python train.py --win_length=400 --encoder_width=256 --encoder_positions="learned"
Rows from block 5 of the encoder, named by matrix and row number. Rows with one number belong to one attention dimension. Each number is 200 + 20 x the weight over the matrix's rms, rounded and kept within 0 to 999. All counts start at 0.
# v: attention value (encoder.blocks.5.attn.v.weight, 256x256), inputs 0-51
# proj: attention output (encoder.blocks.5.attn.proj.weight, 256x256, transposed), outputs 0-51
v.124,210,193,199,196,217,215,171,233,201,145,192,212,220,194,200,211,233,209,196,206,216,209,194,198,196,186,245,196,223,204,202,226,201,213,219,195,210,178,207,205,197,187,199,190,224,187,184,210,194,166,211,197
v.125,201,221,197,216,190,179,212,175,200,201,159,198,175,201,195,206,212,163,203,199,228,188,208,198,205,198,185,220,205,213,194,216,219,192,207,204,206,199,207,195,202,173,189,217,187,185,198,177,187,182,186,204
v.126,211,210,173,201,182,211,208,190,209,191,235,232,199,207,235,207,196,206,207,210,207,208,193,190,167,220,208,212,211,196,184,237,192,204,217,216,210,205,228,211,196,202,186,204,188,168,186,200,208,193,180,200
v.127,190,214,206,207,216,200,191,202,194,221,202,212,193,221,210,201,202,210,192,188,217,182,217,206,197,183,191,198,192,173,208,205,198,161,196,180,189,212,177,204,177,174,173,234,165,183,205,157,192,223,191,226
v.128,194,200,200,198,220,178,211,194,194,218,195,201,223,167,200,195,197,216,151,181,217,230,175,215,216,220,214,222,212,200,215,198,197,197,190,188,169,202,189,197,209,161,191,194,218,220,213,159,172,174,180,225
v.129,213,187,206,186,204,194,201,215,205,197,208,186,175,186,188,231,220,201,236,196,182,201,213,200,192,243,197,228,210,192,225,204,206,180,204,200,194,204,186,196,207,187,191,188,168,231,201,173,192,201,200,209
v.130,186,247,203,201,179,192,232,211,196,195,201,205,182,195,198,210,177,194,187,178,215,172,186,160,175,207,157,185,207,183,207,219,188,228,223,207,189,244,203,195,226,247,199,200,249,201,179,165,168,239,186,200
v.131,200,182,209,231,202,188,204,209,193,189,249,218,251,197,175,213,190,214,181,225,181,229,162,199,202,216,241,154,177,196,213,208,203,213,217,171,254,194,204,242,211,201,220,206,193,217,196,225,174,120,185,207
v.132,193,207,206,203,207,205,235,173,196,230,231,207,167,232,219,192,166,218,213,197,195,191,194,179,205,213,191,204,195,201,197,214,196,223,195,176,212,196,188,186,173,192,172,210,213,198,210,187,203,204,200,189
v.133,193,252,204,211,192,201,200,195,238,181,150,194,208,216,181,214,198,177,204,209,191,175,216,202,198,220,162,257,214,169,236,203,211,213,220,161,217,216,227,185,201,220,216,197,196,233,232,185,192,221,196,185
v.134,213,208,235,227,183,195,221,232,206,210,200,199,166,209,184,225,191,187,264,225,216,191,195,192,178,229,178,208,202,184,218,194,196,217,202,199,173,163,202,193,183,220,198,189,195,193,176,190,207,199,211,189
v.135,203,229,242,248,233,205,199,198,228,218,175,228,200,169,190,221,179,195,188,197,211,203,206,178,191,235,221,200,185,197,214,177,189,209,182,172,189,192,213,191,230,201,184,180,227,217,211,177,176,158,204,195
v.136,207,217,225,238,228,195,204,211,200,211,174,226,158,179,219,203,170,213,191,204,185,163,200,207,201,212,246,198,189,212,198,208,204,205,213,224,223,192,229,166,224,179,212,208,241,216,187,196,181,202,238,198
v.137,222,220,216,217,183,193,172,199,195,245,147,224,205,192,195,201,224,171,187,202,217,161,207,209,191,216,215,188,192,193,203,177,200,191,174,218,171,181,203,194,188,228,216,219,190,215,190,219,220,198,224,170
v.138,201,161,227,237,200,197,211,239,194,227,186,191,212,201,218,214,198,212,247,204,219,196,204,203,195,221,189,204,199,191,204,211,196,202,190,214,208,199,211,207,191,219,164,206,210,202,188,182,212,201,185,180
v.139,214,223,215,134,230,175,171,189,197,240,196,189,187,196,242,168,199,204,197,199,208,157,214,235,233,215,196,203,202,208,161,216,221,153,177,206,206,199,190,165,180,200,205,210,181,192,215,188,217,204,204,167
v.140,179,200,212,214,192,205,200,188,212,204,200,219,205,190,179,195,233,162,226,238,173,200,179,203,228,202,186,182,173,189,204,184,216,207,212,209,162,182,174,206,176,195,180,191,192,191,234,238,207,201,217,208
v.141,232,198,194,223,219,225,186,146,229,219,195,201,253,192,193,179,202,193,223,245,222,188,215,216,194,164,198,228,191,245,178,166,184,168,174,186,198,219,192,194,198,208,213,223,211,190,211,179,230,184,225,198
v.142,210,180,217,212,209,206,192,225,217,195,199,172,225,187,184,211,197,212,251,195,175,192,213,226,201,231,193,188,232,179,217,214,218,211,200,193,190,197,215,213,178,209,206,189,169,225,200,178,179,222,197,158
v.143,225,243,202,209,200,189,176,170,204,232,192,207,195,216,208,171,196,203,190,213,221,191,226,185,200,208,170,238,181,214,213,204,205,154,199,192,232,186,190,176,206,172,204,198,194,199,224,180,205,198,192,183
v.144,189,175,209,203,222,221,192,222,201,204,211,203,203,186,204,206,179,197,180,197,197,211,192,201,185,199,195,178,210,195,210,192,225,183,223,217,199,208,194,191,214,163,192,190,199,202,208,197,173,213,190,190
v.145,194,175,188,204,210,207,193,188,181,199,219,207,247,195,194,176,208,192,229,219,199,195,198,173,183,162,174,201,194,186,206,192,198,201,211,192,213,181,188,220,194,218,151,200,191,195,195,210,222,195,213,192
v.146,188,189,203,206,215,218,236,206,219,184,216,206,225,203,211,213,184,223,205,223,219,212,192,190,180,203,187,218,184,213,192,213,185,223,199,237,230,156,205,190,199,209,187,163,196,193,185,231,265,174,176,217
v.147,221,192,196,197,185,212,203,190,207,192,172,179,248,193,215,190,210,197,233,212,198,200,206,225,179,187,199,212,244,196,174,194,203,221,210,185,211,218,220,212,215,196,214,234,212,211,210,183,209,187,214,192
v.148,210,186,212,236,215,243,212,216,204,176,198,219,182,186,190,229,185,204,202,191,182,221,192,214,186,207,258,207,185,184,220,177,209,233,211,218,196,215,213,204,207,206,218,185,203,222,182,216,186,192,204,186
v.149,200,199,184,165,203,186,206,204,199,199,229,176,213,210,189,198,172,200,180,201,193,210,181,213,214,203,181,217,180,200,200,217,196,213,188,179,210,205,185,190,177,196,201,192,178,212,210,202,209,199,204,213
v.150,172,201,180,182,182,155,200,208,179,227,194,188,181,224,253,147,188,203,219,196,181,203,208,206,196,214,208,188,216,190,163,217,231,190,190,209,259,215,210,233,199,192,184,213,194,185,220,191,205,199,209,173
v.151,193,191,191,209,174,195,185,203,217,229,155,197,202,194,211,213,225,195,200,211,242,178,206,180,200,218,169,222,201,219,214,167,205,173,191,249,156,187,197,212,226,182,201,183,185,181,184,196,210,210,195,187
v.152,212,215,205,210,221,175,180,180,186,193,208,211,206,191,202,185,196,193,195,190,173,190,181,215,210,207,246,183,169,206,217,226,216,185,207,199,249,195,199,208,198,192,201,195,206,212,213,216,216,201,194,162
v.153,195,203,184,202,210,210,219,209,185,230,199,209,191,228,181,175,139,181,186,228,198,197,148,207,199,175,194,188,173,197,180,213,218,191,199,197,227,207,198,185,183,211,181,234,223,216,185,197,196,220,220,210
v.154,196,202,173,233,185,202,221,226,198,178,196,164,217,209,263,191,216,203,206,199,208,242,195,192,212,220,173,220,226,164,194,239,211,226,227,170,220,233,191,217,175,144,161,184,214,213,242,185,175,198,158,254
v.155,185,228,181,192,200,156,218,233,182,194,173,230,201,226,215,198,162,199,172,188,204,203,178,216,215,205,195,201,194,203,191,230,210,220,219,182,258,224,225,205,186,203,220,233,228,189,176,196,194,194,205,194
v.156,207,209,242,200,185,167,222,212,183,215,200,236,187,186,216,209,196,226,211,193,209,164,211,218,192,190,219,169,212,218,212,218,205,188,209,222,209,189,200,202,208,201,210,201,236,204,172,164,177,188,212,172
v.157,196,212,176,221,189,197,190,195,238,173,176,202,226,209,206,210,205,194,170,170,208,231,220,181,220,247,196,237,208,165,239,201,217,214,204,176,213,238,211,231,208,198,199,199,187,204,217,207,192,200,187,208
v.158,224,188,164,207,202,193,206,235,194,181,182,172,212,216,230,219,193,209,204,184,202,248,204,195,197,225,183,231,209,168,209,197,218,218,215,193,208,217,212,221,209,210,192,193,186,200,194,205,207,205,162,220
v.159,220,224,194,197,201,171,190,215,197,197,154,185,204,174,203,210,192,217,183,192,187,211,226,191,187,216,204,210,220,215,213,188,205,208,201,173,181,207,197,181,248,185,219,204,207,204,188,192,172,196,206,204
v.160,222,184,239,218,214,223,204,196,208,193,207,195,185,195,216,197,202,219,238,176,200,209,206,192,241,228,214,195,230,179,197,196,198,215,173,201,183,190,194,201,160,211,191,199,196,206,189,174,209,201,198,190
v.161,163,190,188,189,166,183,213,229,173,211,179,222,180,223,212,185,195,174,192,200,211,202,177,191,209,203,207,170,214,196,190,204,214,197,222,236,190,202,190,217,192,185,179,214,216,186,180,184,172,206,233,203
v.162,184,244,185,202,159,192,206,188,197,192,209,217,182,242,220,167,211,187,219,225,208,203,192,200,227,192,175,229,181,194,216,239,178,216,194,185,251,204,203,236,150,207,193,207,191,180,216,173,220,209,208,192
v.163,198,200,185,224,174,203,176,222,178,173,172,211,207,199,218,216,223,167,163,176,178,237,194,200,194,210,221,196,199,156,219,218,205,205,228,210,222,225,213,220,195,181,185,193,191,209,214,213,174,216,186,204
v.164,199,186,199,226,191,189,232,205,186,233,228,219,146,204,255,169,192,212,214,221,192,199,179,221,219,194,224,199,198,201,172,219,234,162,184,217,241,216,207,186,193,169,177,216,228,215,228,170,178,207,201,218
v.165,183,205,206,156,186,227,250,181,226,242,188,192,181,234,171,213,164,198,208,202,239,176,191,168,192,254,177,181,224,204,180,171,203,191,202,194,157,203,189,189,224,208,193,207,207,189,187,188,188,149,207,217
v.166,220,185,262,168,185,211,195,179,182,259,234,182,170,185,185,198,234,239,272,217,180,156,212,218,194,217,189,161,239,210,187,224,190,163,179,212,164,180,164,171,205,201,201,218,203,201,178,179,206,178,232,166
v.167,209,213,203,194,207,188,173,177,193,215,160,194,213,198,228,177,203,199,187,192,208,184,206,229,179,178,198,239,196,210,216,210,196,158,202,196,194,215,190,180,215,154,181,222,192,215,228,169,221,233,199,203
v.168,180,219,203,224,186,207,230,223,196,203,187,219,174,206,205,199,189,195,178,210,201,212,181,206,226,223,203,207,205,180,185,202,212,241,179,177,213,205,219,212,163,222,207,226,217,197,189,185,177,194,215,205
v.169,229,189,166,193,210,166,171,159,222,173,251,197,235,180,200,185,211,214,209,213,218,222,208,179,236,199,184,207,166,238,209,196,204,202,185,169,197,215,172,227,223,164,206,176,203,174,232,194,190,184,176,214
v.170,216,213,211,215,200,186,170,153,235,180,216,221,227,193,203,191,223,196,201,210,211,171,214,218,212,185,201,199,181,228,198,193,203,185,196,205,219,197,199,201,199,195,226,195,213,199,235,200,220,188,204,182
v.171,203,198,166,268,215,160,182,205,208,187,157,196,238,201,209,200,182,202,195,191,203,253,185,192,224,236,224,204,173,187,205,210,202,221,231,188,221,196,201,215,198,164,182,200,204,197,207,226,194,177,214,221
v.172,205,246,193,266,178,193,214,187,230,177,144,209,232,241,218,206,174,179,210,215,197,228,212,184,209,206,219,251,179,201,220,176,188,230,226,167,250,204,198,202,195,187,195,197,220,230,238,240,214,176,214,209
v.173,213,193,179,209,175,241,180,188,185,206,219,190,219,213,163,219,182,183,178,186,203,240,177,165,187,205,197,186,195,173,208,183,171,213,183,167,187,188,181,213,205,221,189,210,185,195,200,239,210,199,199,199
v.174,191,193,187,165,195,194,183,205,181,226,191,197,202,220,227,194,199,215,164,189,212,189,203,175,186,207,185,236,203,178,204,210,206,142,181,198,192,180,178,187,206,203,140,205,178,178,213,191,237,210,201,202
v.175,212,171,218,242,202,171,204,203,190,203,204,191,220,190,191,216,204,215,244,211,211,246,198,188,211,237,204,180,183,197,227,213,183,212,194,193,183,161,182,211,189,209,169,188,186,208,204,214,219,164,212,201
v.176,171,209,174,178,166,162,183,240,202,208,161,193,203,220,259,201,211,196,192,186,215,197,222,217,212,203,179,229,203,177,193,198,210,201,194,220,238,179,202,203,208,211,184,190,167,169,205,244,246,206,198,188
v.177,223,219,193,225,210,223,192,190,219,187,185,197,231,178,192,202,189,192,177,191,206,192,218,206,197,197,202,219,201,203,204,185,199,221,201,183,223,219,209,192,219,202,242,209,216,215,203,221,183,194,187,184
v.178,205,194,202,206,201,174,190,199,212,166,189,188,221,165,198,208,223,210,202,162,186,214,213,190,206,227,206,204,204,199,245,202,214,196,217,210,179,251,189,219,234,176,199,181,202,225,210,186,172,225,166,190
v.179,201,194,242,196,208,209,215,220,173,226,230,226,161,164,243,211,219,207,193,183,208,185,192,193,187,211,223,201,220,206,213,239,199,187,171,220,188,208,223,196,202,169,186,183,225,222,209,139,181,203,184,190
v.180,182,197,212,185,213,201,191,188,159,211,216,218,177,180,194,205,215,216,190,186,184,197,185,207,180,194,235,165,191,184,200,186,224,154,205,243,203,203,180,197,220,223,178,208,223,205,192,184,192,196,226,202
v.181,209,180,233,221,196,214,182,188,214,238,222,204,237,182,186,203,254,188,228,231,215,171,188,194,193,194,183,191,191,188,209,179,193,168,195,191,189,167,183,208,203,220,206,200,192,200,203,200,207,170,230,196
v.182,201,167,186,172,205,207,213,199,185,191,233,223,194,190,164,200,226,180,184,222,185,224,167,236,222,190,228,202,173,205,216,205,227,189,206,211,206,208,194,215,196,211,189,209,184,200,175,203,200,186,184,208
v.183,185,165,204,204,214,206,207,230,189,203,212,205,211,170,200,202,224,205,207,218,206,196,153,219,189,205,197,187,208,212,190,200,210,188,154,240,210,163,225,219,175,238,185,185,227,198,189,188,216,191,192,177
v.184,183,231,190,218,173,173,217,192,183,200,176,230,176,248,232,192,160,218,167,187,219,231,175,173,202,209,224,209,179,202,219,198,192,173,189,209,220,189,179,202,214,173,169,174,232,191,214,204,198,199,225,218
v.185,195,193,217,226,225,192,178,186,217,207,181,204,210,163,186,215,215,206,211,206,197,150,190,214,206,208,196,215,170,220,211,190,209,188,193,238,175,170,194,184,191,183,196,162,210,218,220,195,203,212,208,182
v.186,213,171,218,210,171,180,182,222,186,200,217,179,203,213,217,203,195,208,233,201,201,208,204,189,219,185,181,184,211,178,211,224,206,229,220,183,168,197,184,209,172,176,184,213,197,184,189,187,169,205,184,197
v.187,217,190,216,185,202,226,189,213,196,201,168,208,207,183,217,214,230,205,208,196,196,194,224,223,199,197,226,207,211,205,189,175,219,171,190,209,210,222,211,199,211,201,211,225,201,207,201,208,208,188,207,182
proj.124,179,209,191,229,161,182,202,181,204,204,207,199,191,223,218,185,177,177,164,209,182,210,217,186,202,206,177,222,170,192,214,172,204,182,202,213,199,210,205,193,190,201,199,216,205,225,202,196,198,215,171,182
proj.125,184,159,206,186,212,216,200,213,205,200,217,215,211,192,191,188,209,239,214,212,194,188,182,198,189,201,210,203,194,207,219,195,174,204,178,211,235,200,211,223,213,227,203,190,187,203,201,220,222,215,218,186
proj.126,209,179,183,211,218,200,179,204,190,199,199,209,219,179,167,211,199,199,183,206,194,222,187,188,216,174,200,194,192,200,217,164,221,179,178,174,201,181,156,205,209,183,192,195,215,235,212,205,211,210,197,187
proj.127,186,195,196,193,175,207,203,202,213,198,202,176,192,194,208,197,198,192,222,213,187,191,201,173,214,227,206,211,196,218,200,196,182,237,195,213,241,212,226,213,213,241,220,191,223,210,202,204,188,189,221,195
proj.128,216,202,201,196,184,214,202,211,206,194,202,187,187,229,217,204,210,186,236,211,195,194,213,186,174,195,220,193,187,173,172,218,204,189,203,229,231,198,205,231,192,222,191,215,190,196,211,214,218,183,230,190
proj.129,195,219,201,202,186,215,193,184,185,188,177,221,224,214,196,178,188,200,182,214,210,188,203,200,180,167,211,187,202,202,176,206,224,210,176,193,215,207,223,211,184,204,212,215,226,185,197,226,197,188,209,194
proj.130,174,174,199,196,224,214,219,164,196,220,206,203,190,191,221,172,206,207,206,233,202,225,177,209,216,224,204,177,180,198,224,178,188,204,194,189,215,161,192,216,169,227,198,208,188,190,204,247,231,182,212,183
proj.131,185,214,226,166,194,227,195,214,228,218,164,193,162,209,198,215,215,207,209,196,209,194,200,225,191,174,166,237,210,198,161,188,187,174,171,234,162,196,188,158,201,212,181,186,212,190,205,158,224,254,200,197
proj.132,204,201,209,167,208,193,151,227,187,176,189,199,213,179,213,192,216,192,196,190,206,208,222,224,187,181,207,188,205,175,200,191,211,179,216,195,192,213,196,221,224,199,193,199,174,204,183,203,191,193,198,218
proj.133,232,166,208,183,197,218,218,204,186,217,243,211,184,174,215,186,197,217,191,194,218,215,177,194,210,208,227,142,192,226,179,165,187,215,175,229,171,202,155,218,199,190,201,196,211,184,192,207,201,198,192,193
proj.134,189,196,197,181,182,220,193,179,190,191,205,206,206,216,198,180,196,207,162,200,165,203,199,203,186,171,214,180,191,230,194,182,220,172,198,172,237,241,191,218,184,199,186,209,209,208,205,221,194,195,199,210
proj.135,181,187,169,163,158,204,224,218,187,179,228,171,178,200,210,206,208,195,210,213,185,205,181,219,213,189,194,166,184,179,196,207,181,192,213,218,201,194,208,200,154,220,215,254,191,189,205,221,227,203,207,188
proj.136,185,180,168,175,179,223,194,194,211,199,236,187,218,208,177,210,202,191,206,170,192,227,223,177,211,178,176,218,176,194,224,193,187,190,202,179,187,200,190,215,193,223,189,211,167,190,204,208,211,206,166,220
proj.137,162,189,202,174,197,211,215,201,191,163,214,154,188,208,175,190,200,210,209,234,187,213,152,203,191,192,183,218,187,206,214,192,222,212,228,169,219,221,199,189,196,180,202,199,214,182,204,195,182,198,211,198
proj.138,207,217,167,187,214,198,201,161,198,171,220,196,200,204,193,180,199,200,179,204,197,208,184,189,205,186,211,190,175,236,202,186,192,185,243,196,210,195,187,201,202,177,214,197,185,200,214,216,199,203,191,202
proj.139,183,185,202,248,173,205,210,210,182,179,189,202,215,190,168,234,197,201,199,184,208,203,203,167,174,185,206,223,199,197,237,195,211,230,221,188,174,196,203,225,208,153,233,201,210,207,200,222,155,189,209,211
proj.140,223,171,179,167,214,175,196,224,197,191,197,185,185,193,214,187,182,230,189,183,215,194,234,203,185,192,200,211,233,187,208,204,184,224,182,179,220,215,223,193,211,205,210,197,211,217,168,174,192,226,201,178
proj.141,176,234,212,158,158,199,210,233,194,174,208,189,186,183,183,234,198,196,190,163,198,212,214,197,190,240,191,164,205,192,195,200,225,234,213,199,196,151,221,193,219,166,201,176,187,205,198,200,160,206,210,215
proj.142,210,238,193,207,194,188,199,164,185,187,173,235,195,223,222,168,183,173,148,219,212,197,189,157,205,169,225,193,189,240,179,188,184,178,194,200,218,180,171,191,230,196,198,215,211,206,205,198,225,191,191,224
proj.143,177,187,205,190,182,235,208,238,193,175,217,199,202,179,166,227,214,192,204,172,186,206,176,208,181,191,230,165,206,185,194,197,217,224,202,195,166,207,206,203,207,201,216,221,194,220,184,224,195,185,213,242
proj.144,217,200,188,200,200,179,223,196,202,194,203,210,180,214,211,186,207,208,228,213,203,203,185,179,231,204,220,201,182,184,192,223,164,214,188,203,197,204,202,222,173,238,203,212,199,208,210,199,225,177,200,218
proj.145,197,199,175,228,216,182,188,206,225,172,214,186,176,216,217,205,189,222,176,201,215,245,181,222,242,241,209,193,215,218,197,213,204,204,216,206,224,229,222,174,199,173,205,169,201,229,207,197,193,219,167,187
proj.146,217,230,191,209,199,152,179,218,199,207,200,192,207,201,195,179,233,197,200,188,195,191,202,210,190,181,223,210,194,178,219,192,205,174,214,182,180,247,184,199,205,172,217,206,182,203,197,165,182,188,199,193
proj.147,171,231,199,179,199,186,193,180,200,194,211,220,195,199,198,198,200,192,176,198,215,210,184,181,208,219,190,196,179,231,201,188,205,193,195,199,206,172,171,194,201,195,173,141,195,193,197,193,198,214,204,192
proj.148,199,230,199,149,178,195,181,177,201,207,200,197,219,230,224,198,211,198,219,219,201,192,202,194,203,193,171,196,210,204,186,211,193,162,183,180,221,183,172,207,204,220,164,218,202,197,211,169,233,200,208,217
proj.149,218,199,205,212,217,191,175,220,205,194,184,213,192,193,228,197,227,201,206,210,203,197,220,207,184,213,218,197,227,192,186,186,206,196,206,219,188,207,204,194,230,183,214,196,206,195,195,185,176,194,205,192
proj.150,209,208,209,209,212,201,200,191,201,189,176,197,236,191,189,219,192,189,152,192,228,174,200,191,203,162,179,195,191,201,214,210,169,188,226,189,153,191,182,184,207,192,194,169,174,221,206,187,201,227,189,224
proj.151,205,216,185,208,223,193,230,198,200,178,231,199,176,202,191,185,183,210,185,202,178,213,169,198,185,191,222,182,203,194,200,234,187,216,203,181,233,217,210,204,171,221,220,243,216,213,214,224,198,186,226,215
proj.152,182,185,211,200,182,231,195,238,214,205,194,173,216,209,201,221,195,210,188,196,212,207,211,203,200,168,155,230,233,199,195,191,190,201,209,212,172,209,212,188,221,198,178,189,188,204,183,166,187,213,199,221
proj.153,194,194,203,167,180,212,184,203,228,188,204,195,223,160,245,209,243,207,203,154,208,221,243,192,209,225,201,215,239,189,190,199,189,219,200,201,170,188,220,201,216,181,211,155,173,189,221,189,188,183,206,199
proj.154,236,189,200,179,238,186,185,188,190,213,200,238,224,159,209,189,223,195,210,165,230,171,188,195,194,213,228,170,194,229,177,200,165,184,190,252,168,157,208,204,203,256,226,201,188,180,201,184,231,218,227,153
proj.155,201,173,222,209,199,245,191,181,232,227,222,193,193,171,208,198,212,205,210,190,205,202,215,178,215,184,216,202,196,186,208,184,189,177,204,221,147,176,175,196,231,190,189,190,190,214,232,208,205,205,196,208
proj.156,158,218,171,196,200,256,184,188,200,219,195,178,207,209,160,198,205,166,199,214,156,237,191,173,197,199,169,235,169,178,209,192,216,171,209,165,215,194,199,194,197,229,176,201,194,210,204,232,195,194,186,250
proj.157,233,200,227,200,194,204,213,182,193,210,189,218,186,188,226,206,193,210,221,215,227,162,181,212,182,161,231,164,207,222,154,209,174,185,175,227,179,152,177,196,223,187,215,229,212,207,208,200,245,172,228,188
proj.158,204,218,225,207,207,169,206,153,217,200,206,240,217,181,219,198,221,192,219,210,224,157,196,209,197,204,232,177,199,236,180,214,194,173,205,197,200,160,177,205,190,194,212,204,222,192,228,208,217,178,233,158
proj.159,187,196,219,216,201,212,207,179,201,205,229,217,175,211,181,169,203,171,224,238,195,188,169,236,192,186,209,203,177,186,212,192,195,195,202,224,237,190,211,221,166,229,212,228,207,187,201,204,191,189,213,197
proj.160,199,249,191,194,175,192,182,185,175,191,176,229,229,221,227,188,188,173,172,216,200,169,218,205,163,183,206,186,171,220,207,193,194,168,229,184,236,190,185,211,218,191,186,215,199,194,204,216,223,176,200,195
proj.161,221,205,199,181,214,229,198,190,217,207,193,191,199,186,198,203,188,236,199,191,190,202,197,188,209,183,175,214,193,197,196,204,195,191,182,203,189,199,211,204,210,233,208,194,199,198,225,210,210,202,190,201
proj.162,219,200,210,179,203,244,174,224,214,219,190,193,223,182,186,233,179,218,176,155,212,209,210,198,182,207,204,165,246,195,184,178,228,191,194,202,147,199,204,184,265,186,187,181,203,227,185,201,184,199,192,244
proj.163,207,189,200,178,201,196,209,182,224,214,210,189,199,209,207,189,199,229,235,235,229,182,166,187,197,197,169,189,208,223,178,187,196,202,174,191,185,172,196,179,201,218,199,188,213,182,207,190,246,203,200,178
proj.164,204,198,180,168,196,229,173,195,200,183,189,209,260,182,168,244,215,194,214,145,213,205,236,161,172,215,186,200,193,197,192,199,209,231,198,172,157,166,219,208,206,212,217,176,174,184,189,215,210,193,204,207
proj.165,181,193,210,180,202,199,183,236,147,181,186,193,198,152,172,176,225,216,166,223,170,205,180,219,200,149,210,215,189,196,199,211,206,190,187,222,220,208,163,208,183,211,257,222,205,207,213,217,190,197,230,173
proj.166,140,220,182,199,192,216,189,212,171,152,143,207,209,216,168,168,180,168,168,199,179,223,197,199,171,176,191,231,178,181,223,183,236,229,228,165,230,232,232,226,168,186,223,182,175,202,174,220,177,243,178,232
proj.167,197,180,182,218,186,214,219,205,211,158,223,175,195,204,176,207,192,207,222,210,221,238,185,158,203,220,200,174,216,193,175,196,236,249,198,206,203,197,223,231,202,186,211,181,190,210,192,218,177,175,206,193
proj.168,210,205,207,173,202,210,179,180,216,223,202,211,205,193,230,191,188,205,216,174,223,182,229,196,194,186,220,183,197,194,206,205,162,169,210,217,192,201,175,197,230,191,198,192,195,209,225,220,207,188,204,199
proj.169,189,215,222,215,206,210,224,243,208,212,177,223,173,196,194,241,182,197,176,184,185,174,197,233,182,208,202,192,210,169,193,216,188,199,207,243,205,179,229,183,192,237,192,241,214,218,179,184,201,187,216,178
proj.170,183,212,201,198,185,198,213,226,191,220,185,191,189,197,179,228,172,208,174,200,198,208,190,177,183,208,185,206,197,188,208,200,211,222,185,198,177,183,192,179,226,204,196,212,207,206,166,199,184,208,199,212
proj.171,207,193,222,145,197,207,201,212,221,185,228,203,181,196,222,195,228,203,183,187,199,143,201,197,202,160,199,195,212,192,205,197,175,182,176,236,178,199,214,196,196,246,219,216,201,205,222,160,244,217,208,157
proj.172,208,184,228,115,211,191,162,227,203,218,257,212,168,164,194,205,237,215,207,178,207,170,180,256,179,190,187,146,220,215,176,201,185,182,167,227,157,190,186,187,206,227,202,213,199,151,170,145,207,223,200,192
proj.173,194,221,225,170,226,157,200,203,209,184,177,204,178,201,254,165,236,217,224,249,209,185,179,265,198,211,185,181,219,206,185,198,190,199,210,208,230,212,219,181,190,195,181,181,211,203,189,171,223,218,228,184
proj.174,220,190,190,249,235,162,219,188,213,176,193,183,202,189,181,189,178,202,223,207,215,213,191,224,206,199,215,187,203,201,182,205,205,235,223,218,191,232,224,220,185,151,234,202,204,222,199,231,179,194,192,181
proj.175,190,225,199,191,205,194,181,213,217,183,197,206,187,222,211,183,205,193,167,216,182,172,202,222,180,150,207,221,212,204,195,193,196,174,228,203,227,229,224,208,182,206,229,204,201,212,193,178,212,219,189,196
proj.176,251,195,209,243,256,197,193,162,218,206,234,190,194,183,180,199,198,223,188,193,224,193,188,184,176,188,229,192,184,213,234,227,186,198,210,182,165,230,198,197,167,151,219,211,232,230,201,185,165,221,216,204
proj.177,184,200,214,185,178,185,217,188,193,211,204,213,182,206,207,206,214,206,221,221,211,201,163,200,208,212,203,182,187,201,200,194,182,189,194,214,192,172,170,208,193,214,170,203,199,193,211,181,218,193,209,202
proj.178,181,228,206,195,190,235,228,169,187,206,208,218,197,241,223,192,190,184,205,255,221,197,166,202,180,185,198,176,199,202,173,214,182,220,184,205,244,131,206,212,169,246,187,220,221,204,189,200,242,159,237,190
proj.179,188,203,146,206,196,207,204,190,196,194,187,162,226,236,177,182,188,202,222,232,181,226,187,190,217,222,163,181,153,170,191,189,209,200,236,183,231,206,194,212,188,227,179,210,176,197,194,244,210,192,191,232
proj.180,192,204,182,196,197,215,206,211,211,200,197,181,204,214,198,197,199,187,211,234,204,212,195,183,198,201,149,234,198,193,208,222,180,237,204,160,206,201,227,201,169,192,202,173,192,202,212,218,203,206,185,202
proj.181,223,189,177,164,199,211,219,219,198,193,189,193,159,188,172,219,151,236,167,205,185,220,208,214,184,211,184,210,202,223,203,192,217,228,200,202,198,228,234,187,189,157,203,184,208,189,186,201,170,223,174,192
proj.182,204,208,215,207,192,237,210,197,218,202,165,196,220,197,237,222,177,238,225,172,236,188,236,181,201,217,201,195,256,183,157,216,209,207,165,190,188,204,232,209,184,179,215,170,223,213,221,196,201,177,225,195
proj.183,202,226,171,223,190,184,212,166,229,191,213,201,211,222,208,210,178,185,178,207,205,213,236,160,217,205,200,227,178,206,193,219,187,208,251,187,213,222,193,172,222,174,206,157,165,208,206,202,186,186,179,218
proj.184,195,191,212,166,216,244,199,236,220,208,224,198,189,163,185,230,220,195,235,194,189,193,196,222,185,179,189,181,199,170,181,221,207,196,203,202,163,194,224,180,183,233,226,242,190,198,190,214,218,179,198,211
proj.185,212,198,156,205,178,189,203,222,208,191,236,194,180,235,198,193,187,199,158,206,188,238,203,169,211,194,201,202,210,187,220,223,186,214,205,188,231,238,205,207,213,228,202,228,187,197,181,193,185,204,173,216
proj.186,204,217,196,208,213,184,204,171,202,192,168,236,211,190,210,184,189,200,187,192,199,213,194,201,196,224,212,202,186,216,188,187,197,161,198,208,225,209,213,216,208,225,189,200,208,218,207,207,231,204,200,189
proj.187,176,219,201,206,187,195,220,166,204,191,218,195,201,215,177,196,177,194,214,212,217,214,173,181,186,201,191,193,201,212,197,218,200,227,210,181,206,157,193,208,188,188,205,180,207,202,198,208,197,200,208,208